Weights of a small masked image model.
Model: 1.81M parameters, 40-pixel images, arch resnet, norm batchnorm, activation relu, depths [3, 3, 3], widths [64, 96, 144].
Training: adamw at rate 0.0033, 32100 steps, batches of 128.
Data: 122500 training examples, 33.5 epochs.
Rows from block 2, named by matrix and row number. Rows with one number belong to one channel. Each number is 500 + 25 x the weight over the matrix's rms, rounded and kept within 0 to 999. All counts start at 0. Numbers have three digits each.
# convs0: first 3x3 conv (model.blocks.2.convs.0.weight, 64x64x3x3), inputs 32-39, a 3x3 kernel for each
# convs1: second 3x3 conv (model.blocks.2.convs.1.weight, 64x64x3x3, transposed), outputs 32-39, a 3x3 kernel for each
convs0.0:506431430527504476542534522466481473517525491469477466510489488510522484494498534461446501516528504529510555452466476500511522523514526484503502514527483499474474511462488463472498503500496462473493524490455489497415
convs1.0:486497479505472481458465478477500481518504505484473484528480492489510465486507506494479484489488475508524466485500504452521500530528535467495503510543529473490502484511476462537518510513520523505478531477493503456477
convs0.1:513460471524476504506433503512508514478444486482432500528485530518487533529516538457476502528533554432462480470492511492554528484524514490472477504496496498491490501498527476472568491526550465492507494496465472509491
convs1.1:465510535466506516479506505508499496521524522507514552531478474507491478500451461449449488493520519494462494488491511471461495496478501504483498509509503523504498483510476507495507497492497503495483498511479446458502
convs0.2:474458541521471483517521534511526525522502475534503493505492502532511492540527464474529472501471467522473430491499508519504533546513493523511484508497471487515506541532507506512491500468489455384436509507451449479494
convs1.2:543555540489542501551554499500473500490499497500545524486500526470493504487447517543520503528527496515545498518525516471519500489500506478481552504488544522506506502464556518508518529467499474492481501536485528500541
convs0.3:457504495519512503486481493523513486515500462471501523467521491531524511519474463472390480486553540514516461460505450503533486462454495518495496505497501497497484511527478508504474525509507464510506470517491480488508
convs1.3:488520509501487484514506490491481467528493493546495558525535541515494516502496476508500499486496480482538522517538511513510514467515525478473584513501500496496518545519497508520488496512484492488503482506531512561537
convs0.4:502482499513507497507498505523525519504535516513513494473490500485518536490499497469481446507498474505522518472491473507536484461493489493500514492481497499496498497513485533528530511493518542513517511492495486475471
convs1.4:465479483477466468465476471505486506512494488475455499482491499481492518491501493526494486474447457531549547495480495477504485430442430508506537472477476483488483542497511533505479529523526499480507471457438460443440
convs0.5:497483472474477471485484475497501514431320467465435495486527509471503464475494472528488509517421474465489500506504482504521490476481495493487484470436451489498508565508501518465528512499549487481509512472465523446470
convs1.5:458493452490514514457510470492462496479473481525520527485490509467460472493494488481466480454483534501509543553506535496455502504478522479503484489484486519514502481470492481493520487505557508533493509533498544546478
convs0.6:488484527473475511497478491519527502466487459492495529501523532522494555508539501459409515422497548536538470458477437398451468477499486503499504500493502501508497505479488498506477509480505449513495501517495517482522
convs1.6:510504500501538489500466464509512524526522539552533525492517504485513523530516484535483466495473534479533552514485469492485454441454483482477489525550511499489509533530526519536522519483491450502518486537537531539492
convs0.7:493489511482491510545513481470449374499461418506439454497481511489523536494544521446462515489471510441498543516514456495524495509490458495522503482500481498493484471463461500496497511486507506530516518500534524525513
convs1.7:525509491510541490492521486545548529506536518537514501538535499500491500498530536493503530497512577486481533488458460517493469527461472523516486519514488516468492498516511541500484514513507530524503528522476522501491
convs0.8:512505477512505526488469473453502485489506529485496475517469480523488485499499513449535489462503445521514501506493501483457498488483518489491503500497511508498521485522528510515500410514494476507514541510478557516460
convs1.8:497506531544492498484475485476498480491511461496477462467469452497429487516502502472511488474505481494496486530478530518488524549505529471490478464467465497510525505497522497540512529547528508517503498492507504484554
convs0.9:501486516478478544503513544486498492513506498459455487496490465507524532495476476498506508517493484475475451496497507500523513509538432528530489519504490473463442510528498482536499496483477476474499475530519444463506
convs1.9:503518509484518473510485496517532501521513495492461458485496505498522488526491496496498478503520495499502506515487476487495521476458495449489498488524530491524473505514524500497486458502545522509508489473480506519542
convs0.10:490516540472477501515486467537520532483488489532511481496533551498460519518474482479517479503421468513499513481488477507456428539498478478489523491469499532502467483509493527498545489521528533531494503477478471446476
convs1.10:483492484513510521489512533501490509493487508500459469506520477488492511507522524467480490493512533510477562534550521524508498492474462533493532509532527523533528514489498499500481523493482516481492477482503503484516
convs0.11:489514460472464442464500455495497511523513509525491522509518525495485512512526519482506475488505497503490493484470487503493528531513513507507506473471473497498502503511517524502490485495503493499503492478476524488484
convs1.11:515484516502540512492497510511483475534474511495479487528498505548537521553576538496493498514527476541526487491466491498457476535511519514531545491506504493507514489504516517538537505489476507498427485511488464475483
convs0.12:474480504460456512484514554516523492519508507469485476543538511512523529512514484479500556518519554525534597553526525519518532507517509510498500494470484494488491521488486478515494461501501527538557530509527545533464
convs1.12:522500516516467489503491513490498502522495502509501503478478507477482509478499525572552540570507526556506500496485511489472492486493473489494501487491499494481505505496468496499511489508520512428441487434459442463508
convs0.13:478485509485458497508488508520533518520551505516502498491523530499490504497493495530508495501507491506495497475485486453471456492524497483480494488497494517511512492533500503499498532548498506468521485498505491489477
convs1.13:486520518480455502549466519470479496482448491459453482499494479540512517456507486516472488491467467539549523475460493497507515486492468513534535479483543513495518538546511544467501507488504476494490477456497495477540
convs0.14:516463481478496487486455510505520528536536511552563494483506487540491523532552531540515532542464488558512491545550522524537512490512485507509514500506508492501500465442480503503525540468549518532551473467507519525542
convs1.14:499486517487490501519523527515549545498555533484497491495517496520508530486515503489512547499460537524496541498498496508537509449458455499493492509488502489492492545510518519509503498504511502482506509488512500488526
convs0.15:473471490457504500456476471494493464462479483509471455504509510505490451496500479487491497496527524503514441515534538507511498501545513474483464494499470460464464525507424528509431517496442468520533507478469541501457
convs1.15:470480494505509470476477479501500527521535554524521522515557493479541494456505461510511539516513505526512528494490475523493504509492518505519531463512503502496486483543514454523499460521542492478466497489455447476484
convs0.16:483518553458483441473495543499449481498416463501458460496504521461481521478514535467479530496452489473465485512473487508489494515507488493505508490480500501502510467504501485515522501502513472487495481476495483483499
convs1.16:498499503499472461515473478535545500492583523503534473510499492553531508527520521477503539480479508488475532511515485499497480490487475498485532467501525456494518490463499502484492510506513510502509520492511502488480
convs0.17:474492495486505474505508485490503511506506483483486495476498490484517472465454470526525474489487436477529470541510487526523479438438401496470505494496504504529526510520544464506515478498523508482487477456471560561538
convs1.17:486490503538527501494477503485519496497492475451473454503521501514496502485499498479516487518536500497499509483450474524515509437420434515541513509530533479489505524490522547478502515520504480475461491505488485465519
convs0.18:488486509476507491491517511476441456493445507453486539476504482477508486538540497461462514462515497481525498497471485488477479476473512506485507499487497496501495490499506479545496477529480491516512518499500523487499
convs1.18:509522504465502511495527532551540538548532511545555521491492485524526485508470510520506513472499529454510503496485500489493485527496497461490482477554513516501499498497527514505503525496478519536503494523509527511477
convs0.19:491507493466509486514564550467412452512517506498499494475434433504508499520471451505457477481492518466486505477471463498536524499488500513462476517473491504480506442463472502453504496546515459487467470490507520577495
convs1.19:528493498518495474515479495459476482502487505469470437511505513499521480525502485513491510510499510477479530498485499451434486510469504498498514496499512512515532489453454465490484488548528458475499481474516508522522
convs0.20:503490518506479464521464501465475496477474433505475458465496514503481508515511550493502537494413526490465547464478492468468462513495511497484485492492484494497495500513496501482511500531492522471448526508467497507437
convs1.20:465527469461534482463476446528532501530528539512536512511498485518503487519522481469509538449504523504520498505534503490528524506526509494465468499504486506494503509489474460478476475489512495509445522543460518464438
convs0.21:512481515485511531505498497476483473508527505489476486510506526493511518500488506518504498482494516485524531484465468498521503504511473498491488504493495503522514508517500479500466495492482486487465452478475438512487
convs1.21:477523510503536533537530509515518502488533528502522494526535514497502526525507535501486473494483532463498525474537508497512494466458450565528517556470543490513514499513530507482509524482534523498508519499538505560537
convs0.22:532502484484465485472465471524487463530412502503448485509516485500531492509534492507505519471465515484466471541480517529486477526523499485484492501493490491481512493432526482493512497521478509493526512495524493494518
convs1.22:461477463487506483491485498478487469514510515498481526537516476483518472521529527463520500488563513501564478505497527503528528486540505525504520503480502519517478474476488488533532483530507487486493472480471457467478
convs0.23:478514485493456509461440513462488486451484460451440513477493504493520503516508528450499505487488490484543495488473480493466492486467502523497492500496500482491503490492504502508527523515513506512491506510480506526480
convs1.23:494481527491527532457475490500509540506574533533541515479543544490525496511509486511522495478488489480505531511462457507482478518483482526516534548538481519527466493495545532522517495511523495507530515504538511508497
convs0.24:498512485498512499522521505515487478504436441495477493448448442494504482487493464524463492493444511524482445512494489525529515511497481511486497501472491469479466559534474506477440494508465525454481510504510476502512
convs1.24:461492482538528527487513486484465471475514511508497517484546474453483480491507478518530523525502495530534491505508493505485487483497518544571509484531532491523523479458500509464520497518520467501481476459451437514489
convs0.25:510472511473465488436468499500500526492500520487478465505485525487483533502512517455486479444466474517524547489465482501500452527523482512475483502476487517490496481508456495488461530506522476482489485474459481477488
convs1.25:500504483518507531516457506503502479505501488526508502510502497490551498478515517519499508533502528506449494509492477502521466536546466489514545499476527510450462511529491502501473534511498490485507497524516499476496
convs0.26:494482492554473485480446461463464469529511508506508526485440503490461482494533501519491543500483521467472506545519552503477472514480534492487466494503484503528508500515482533524497506509504490494480494512533478506513
convs1.26:478523561438488496485536489522538525533512540529523549513525508513485508494503524503492527524520525499511514515488492486488473521512511479487458495556503476503507501500518490494486555464471507521468472506504484514467
convs0.27:519526508496512499483467509510509453502500437479504470469472501454510485459482452485467503473484503496518483483545500490506498504524490518485513499461500506503489455503497496503452501512503474463473481482534505499507
convs1.27:526523505465500504500464479508530487490513501454505520497547516503561544503464504504518503490475500476482461528530519502528543518543528489525557501496526491510501508453490478467506541530543493476530494534560542495488
convs0.28:509488464512502498506511513505533492531482470538520512479465549505535524522530450492468497471489551475478517510485493506462510482492513510524513510481471518482467519542485505491480535491454545506519514469526522511513
convs1.28:505519512537492520525533535473536517509507542510490549541552541488485487488458472489473478525513499524497489496503478478497491494518508476518554490529517504563533516465511523499514472452453507512509514510486507514479
convs0.29:479504543494488508515506518471476450447470459449459453502519511487534502481500447473507506485490494462502497507489505493529494499477499510513506498511492492464471491471513495464511517509497476513501458540531486500501
convs1.29:480492511500535496516481477521514491507492487546513518537492507514459485520494503499501512509500481497487531521465499515485491516528517486508512509483476498488505517495482505509517482505503537489519496493540506471503
convs0.30:503493529458496508487518506464511502450505498493516512504464505472544539508439512463478474451529498516523509496477477455498501500510517486496503480499510471489498474503454460538500458522496483529537528531511507477507
convs1.30:520463512510471579518494506507539491520505516496513529497483500485528488502466492500490469503505483474501491550497507519529513528496507481490483498526455463543533512490496517520537495485449503490492504523492496509482
convs0.31:494522491517515474522503511543547447537537478503488514525522484529542486508502479541457403517478441544545509525526506494494448509470491505499463513477436496490478520485493517409453495439472470457478506519496520533511
convs1.31:502501494510531455511495482473477490486534532447460502494463482496472521499468516475514540453506465494506536514532469543534479482482441509518554507523543503525526474470474481506540484540504495483522526515547528508518
convs0.32:524482477516501508489517498517460407518451438513553483498500505525537526501520529481456520452410548522510535510484468494487427470447416513517483514513492484481494534521530488495508511518473507475531473487476464496490
convs1.32:467469516458496521465514500518476527563560555571565517532540503557552504556497491501475458473543533432517517476478514519499500479503463486543545510486504522483489505484521483505478467481482526530529508508475518513440
convs0.33:457478509455447549481492548468499512473522495439502478470491527497540484525521526459476505455476495496543533460453483484458507496519537462471499474497508471501511478476509478531518441473454513510542495531537461521455
convs1.33:448488480494500493481494485508558520529555513492489438511501501518500477502495483462522489494519485465485488495517501516526517523543529471508482512514498482475472536498532491475536527545541528536533547506533537529503
convs0.34:469487525510435493556470496473533509481507478501520503520475499496518543518543486463503481502513518513521522472445467486461496520499482465508524490493498522499480483496497473547486499501480485515469529453495486470487
convs1.34:502520505523519505496501509489492515535512490496510515497493484496484479484499517496501458491525486470482504527529512530531522500498483494512516502503518490455574501482518516526504509511531507513494499515490492481517
convs0.35:501491481497525505515491490480442494475481474506491474480530500510484486501510482488491481467448484508457471515503481512496485527523477505485493496532518496524508493502504471523534520536534536508490480477453474468482
convs1.35:492487516508476481510495518536521494526525542494522552499481497507499504503513531471500491470515519448514553522480514516495505483476478498500460515530521496491496499475516506469458482466468469489547499496507507459453
convs0.36:514543543497508527502480514464484486481452439499481463485526484502502514524509530496495547481413563480471513450481483505472476498485457493506485484501480509514490442529502457470501501493513516475476503494479502479489
convs1.36:510474418469484449469506462544501480546526557533528539504501516493534522510534530477546511459510470478519494519520516505505561501518530524488459474484472516495493485489494497493495491496529516500448515471456495472458
convs0.37:513523512497494485529520504479480433466518473471484464468536503466471493460476483503511490491481484468506489502514471500509477479513482491480493488464488505509514461451452523547501465515477490495527468513537492484527
convs1.37:506482521520524483485460481484505493482500498480514513522558487525550545509446474485516514501510485500509502496504497508516497487493457548525524532536510523521480479504499506484443508509501487485506491489507516507490
convs0.38:506506492537585580514511538488510477480533499490510481487497523548545508461499469490514491494538455453468487510498520476503529484493482521517512457452511474477509474463450515498475494543495464524509498516537473524517
convs1.38:508514462498502477509482481511508487507511472487511516537512484499462476510477521552515487534550499533513495489476538513503535493481509462486461479489492517524497501470464541512531468470450466495513514485520541540542
convs0.39:486492505519470489525490506519502483540473427521493472522492523549491477553523473478505501498470499520488473517469496508479542481479518497485488485460472495467503522460492515460491508477495531500465542524496529477492
convs1.39:485501515520519500469471499501496523507481518518555490480467607505481573521471503501511517515468486473463469495481500492514495514507475502461551532515578556464532501526552507509518480471517488501482507521494501526480
convs0.40:526519491541462468536538482495497453545530450513526500508510465509485469527503475518510534518501478504515491505537521497515481490511453510504461517524468506516467531502492491491484508508510495495488509542489498499497
convs1.40:522476497567510494519483512479505505512519480457501475475485491480482494502563524507498492495484512490492520509490521485474503494449501499554490483530500497546493471537509515492513518471496515492511479499546445511509
convs0.41:511480492484476581579486529521549507502501482468479481499510514514525520510514540459504481469470500489513536454463484434454469464493506496497496477500487471510524475518461460476495487539474507498538488480482522534492
convs1.41:498522463532522481489513481498537502488531504494489526563528507460475490504518481504480459476475495496503474531521520523491504488503498470485485467510477475508520552496532497541524496472472485490495492542512505517496
convs0.42:504475508518472494563504514440458458525519502492477474515483489482510512494495499516520554504427489538535502505492491454453462524516536492512477517537494481497475419471465520513507469475522501512489471523459469493460
convs1.42:493511516487520515436462462509502496499501515465490466483492472507481494543485480479478516506487505515493476515497525551516525532512530486506474484501509491531529493490506492527523486572562487501508517483484502500511
convs0.43:531469504482476494450500524492521472463492438462464529508517530520513522524531492447460518427502517489532468491441463443448525451507497501500499503487496513494497493477482495505508517502493471525500478529506526472501
convs1.43:472457491477514513458491472463535546522532525563524502501511512510477495518523503536462470470462523486535525488464459474493503471453470510473448527450467512481512511526530543522498511511489500533530522524540526546482
convs0.44:512488517496470521500468491508493508514463473501466476512489520476466465508463462499515506512493495515470460498485460529502457564532402504514506496487499508504482500519525498531485508466559501510579505470531441451505
convs1.44:516542520519549519505488491478483484491471522496494512499517491487493463515540497511515519489530510512489479495453359539497444500518426534506499491485467511498488486505505519486523508509496484504500496467489459445490
convs0.45:472489513481475510496448516410469506431479514498493512423459482437477480482564518511487447500498474453464452450503471469494461491479493481499516529526492512492476481524497482519510546508509530474462496494500480473527
convs1.45:543514484464514503523513488528524501501505488538501498510501484494488510492494511503546480540561490496526500514454486489429516540487536460521486499498500480455466509526522492506469504514503439483493494519501474486450
convs0.46:488481499479443517484473554491456452539518474527478456480522524485505505514519523513489492478512531398425519504476494508502492479491517483482516480496511505513517494479436476477500482475501489509546479501522504535484
convs1.46:528474498511511502513530489449516526476512520522534512505464501464483483524513484491460493523542496530519488513421486533446493501421472485489500500481531483474500513469505518502506508501481544523535506481524501464505
convs0.47:499512526524488484490473460519471458527554501506513467508494501502465489499503479502468506481436447540535476476479492469476492526521497498477510496500520508500499467527512495544491534512520506475470510500477479468496
convs1.47:480476498544462512466469500485505485516509544466474491478501506447492529506504518519492470527524510523497512488504530496537507505520534511506484499481485505481519497495538514505474521456442476482509455475447466438477
convs0.48:508530492474490470481517498503520540482428534488440541478555506513489545494485508471524519484529533481498506487483492509511520495471446453520491446518482466513498474466479480528512505492455486463505490472515481492525
convs1.48:476516523476542528503513507516518532515555546538541500472561532499504523493491527494464541494495530470478473496494510514516521508519494498509482532511507476467476503531516522563515492530495490491506500474498504491485
convs0.49:482476519539454442547573532493470467488491470501504511482482493503509504505447512536491443502528499503543535499504509493520489482493503518479477504433476532503503475498536513510476499537534510509478499496515546512485
convs1.49:527509501506531469519511499543502496527517558515509510506522498516559527504499477509528495505527491457475524524538482495506457476464472504490507527505534552539533490467450463464467500509498507484474500483496542535510
convs0.50:527512523538474516498497513528527545509506497507524519476521567525519511506496517508432489492480565542552485470481459481481468501517491502497489478486488483503497512508506532515484508473476520509517510529496506448500
convs1.50:483479492517529470536479429478499500536481522514463455493503491486467465460428437502468469512460504474506540532505449475521452481510455491525522530564532522506486503523509525487528513507512503479518501516531525510494
convs0.51:552480485554448486575457495497486436532500452484518493515477476477534504495530486502504480507503487480494520469472465467498457502457482506498509505476452507487495505466459490544471518529469502521492501500529516497480
convs1.51:498474494508509489525469503504510523496477499499524528504507514519511527450543514479501452499526473509511456505514483500492459477495490497517513504514493530495537508527486521487469499529504465495507503485514529484510
convs0.52:520492494520515480536514488479485498512505518507502513490459487444422490468491543388509504527561447495467388473505497490518489505508439464496512483517510486510494492480495503470469528437472522498508512510526517529527
convs1.52:520503510498511523521548532523511499560506535525528514476472459478480466491491448515513515501524540498502526494485485484477459476483460488471488521491492526504486500491476467453456487441488495490495488501500499515494
convs0.53:471527501482654513505486487490478468488468473483443470496497481500504510478433485480482520518501509509472509486499498523505512509521493516502494492493495486512509497506513487488492449475502531501468506449454471466499
convs1.53:488496519486495451526488477515497495502551531491478494498475498503509479468465472480488501445494475476480469519511488511493486510496522452505493465499481439509500520524521518526508477489500526507510497512493561536480
convs0.54:518497481502486487496467473484497498497491476483496458486480471480478484519489529496480480486475481475513520491495511505502481485480491515470495507478487522498497492494490498504453522499500518485484481478474482539506
convs1.54:505461520541499504532481510494480491483472500435531485508493500469490518514497479493498465519515495533491474488527537491504530519524528526565474479473485493502457506424513501465459467519496511506487486471497504512507
convs0.55:536493509537489502521506508512500489481482461502511484548536539548529464545512537455507504482536482471478442530528520519504528516525512507459516485458495536512499492500491519517514523501454486500504502511476480490494
convs1.55:506501524492484488514479476508510484526485521564514590543567527577518491497448470556551570545534518553560556470489476499524526518496491542524574500469540537518521498487506482490517476496512477482499480441479456461455
convs0.56:506551504491522494503475487502507489487517487439437449525562526480485504476488484484524495507517482488445452531516500546509504515478489497514494481509480485490514455468509511507476519535503545497521530513512470439494
convs1.56:520521503519511485517509505479500495528517512458453478492488503511513483477498478497489479495494493492497479512473509500501478503475500538547543511500474484467461483502566514456454528563545496478472501537543490483492
convs0.57:491479476492500450499493475494536482499528445500494491482479516507481534539467526491472551478490540501495539422477494497510527509501493505485491520513509485504510459522470535516513490521494481518499505529478530525484
convs1.57:483489469514506501504487468461523509498474532484522448531504527422538517507506498495476493474509493471453504515499487520504534541503528521445471525526471530511484469479517464475518548478494479511502515557495507533494
convs0.58:457494487482591522489559522489519515503541480479512496509512527513572528530548508498470472523510472519488466481491487507526494489526439502476476508504494500511489498514479519526509512490482502521517475474480450504500
convs1.58:522515558496485486489515528487528521485506516514474508464502526478427495519463511494500547441469533461476511516469492496477499492501526485503525482491543480481539538519440559475443496482460478513499501497509531509480
convs0.59:475479487475477488512487505500498505485481469475483514531531512463479474492515475487490470491511481478477463500502535516549538488509499493476480494486484494485466494491479515507464557512495512473460504462442476479481
convs1.59:477533494473525503474476500493509505496500515481471528546563545543506514545524517531488507512541503542542495513477526497493526530529501510512458503523518524506516549525513497533544518530527490470486507484473493487508
convs0.60:506508520480498550468490559480505500422521522464524515503478521459534474443507502509481479521479481506516509475490457494500485488507467506486497474468478485473497511520510481519491496563496452458481498500546515535506
convs1.60:511482502494478496517498495481471485478497498530487487515469491506469492523470465476495494478509506490452525515513488519509537526502521493487511519496537511500442484511463468492475469517544493489512490460539498481515
convs0.61:503491518474483517501507517430466451506531481459493434497477477466511519503490516480540462497505465515539536457481489426490484540536532514527489498522476481500484453498506480483507505506466501509488532527547482478498
convs1.61:515477473504438426476395403493491497508499494491470486512500492515551542534568574478492504516488516541494528467493504481495495481521517518518508508499495495492480496509518482534540498544525518498525510458473539457461
convs0.62:509506518469483507502497491485496471483499479452445433482491481489537527457500498519537525481474511463492504469522516470502488502492463491513503480483491491486478499512504514523477498518484521493477491474526466507512
convs1.62:471493469524513485513487519522506481494472468496512499501492478531507502512553497494487477515499504529511489497531516496487500468485495491497478456482496470499505513477534538473494520542464480505496510490465524479515
convs0.63:523503478511492462467457449498489519500498505503459479503502487461450489488488510502515483484446522509547573491497469501506499495501511500506498496492490491474485468468503519494564503501490509481502504522493422428420
convs1.63:483513490475491498494487491504494501457477505509501505496484458492481482499494494508476484501497519487528513502491528499472498545507540525513494494486486536494522494507519491480505482493480526514519474521484515483491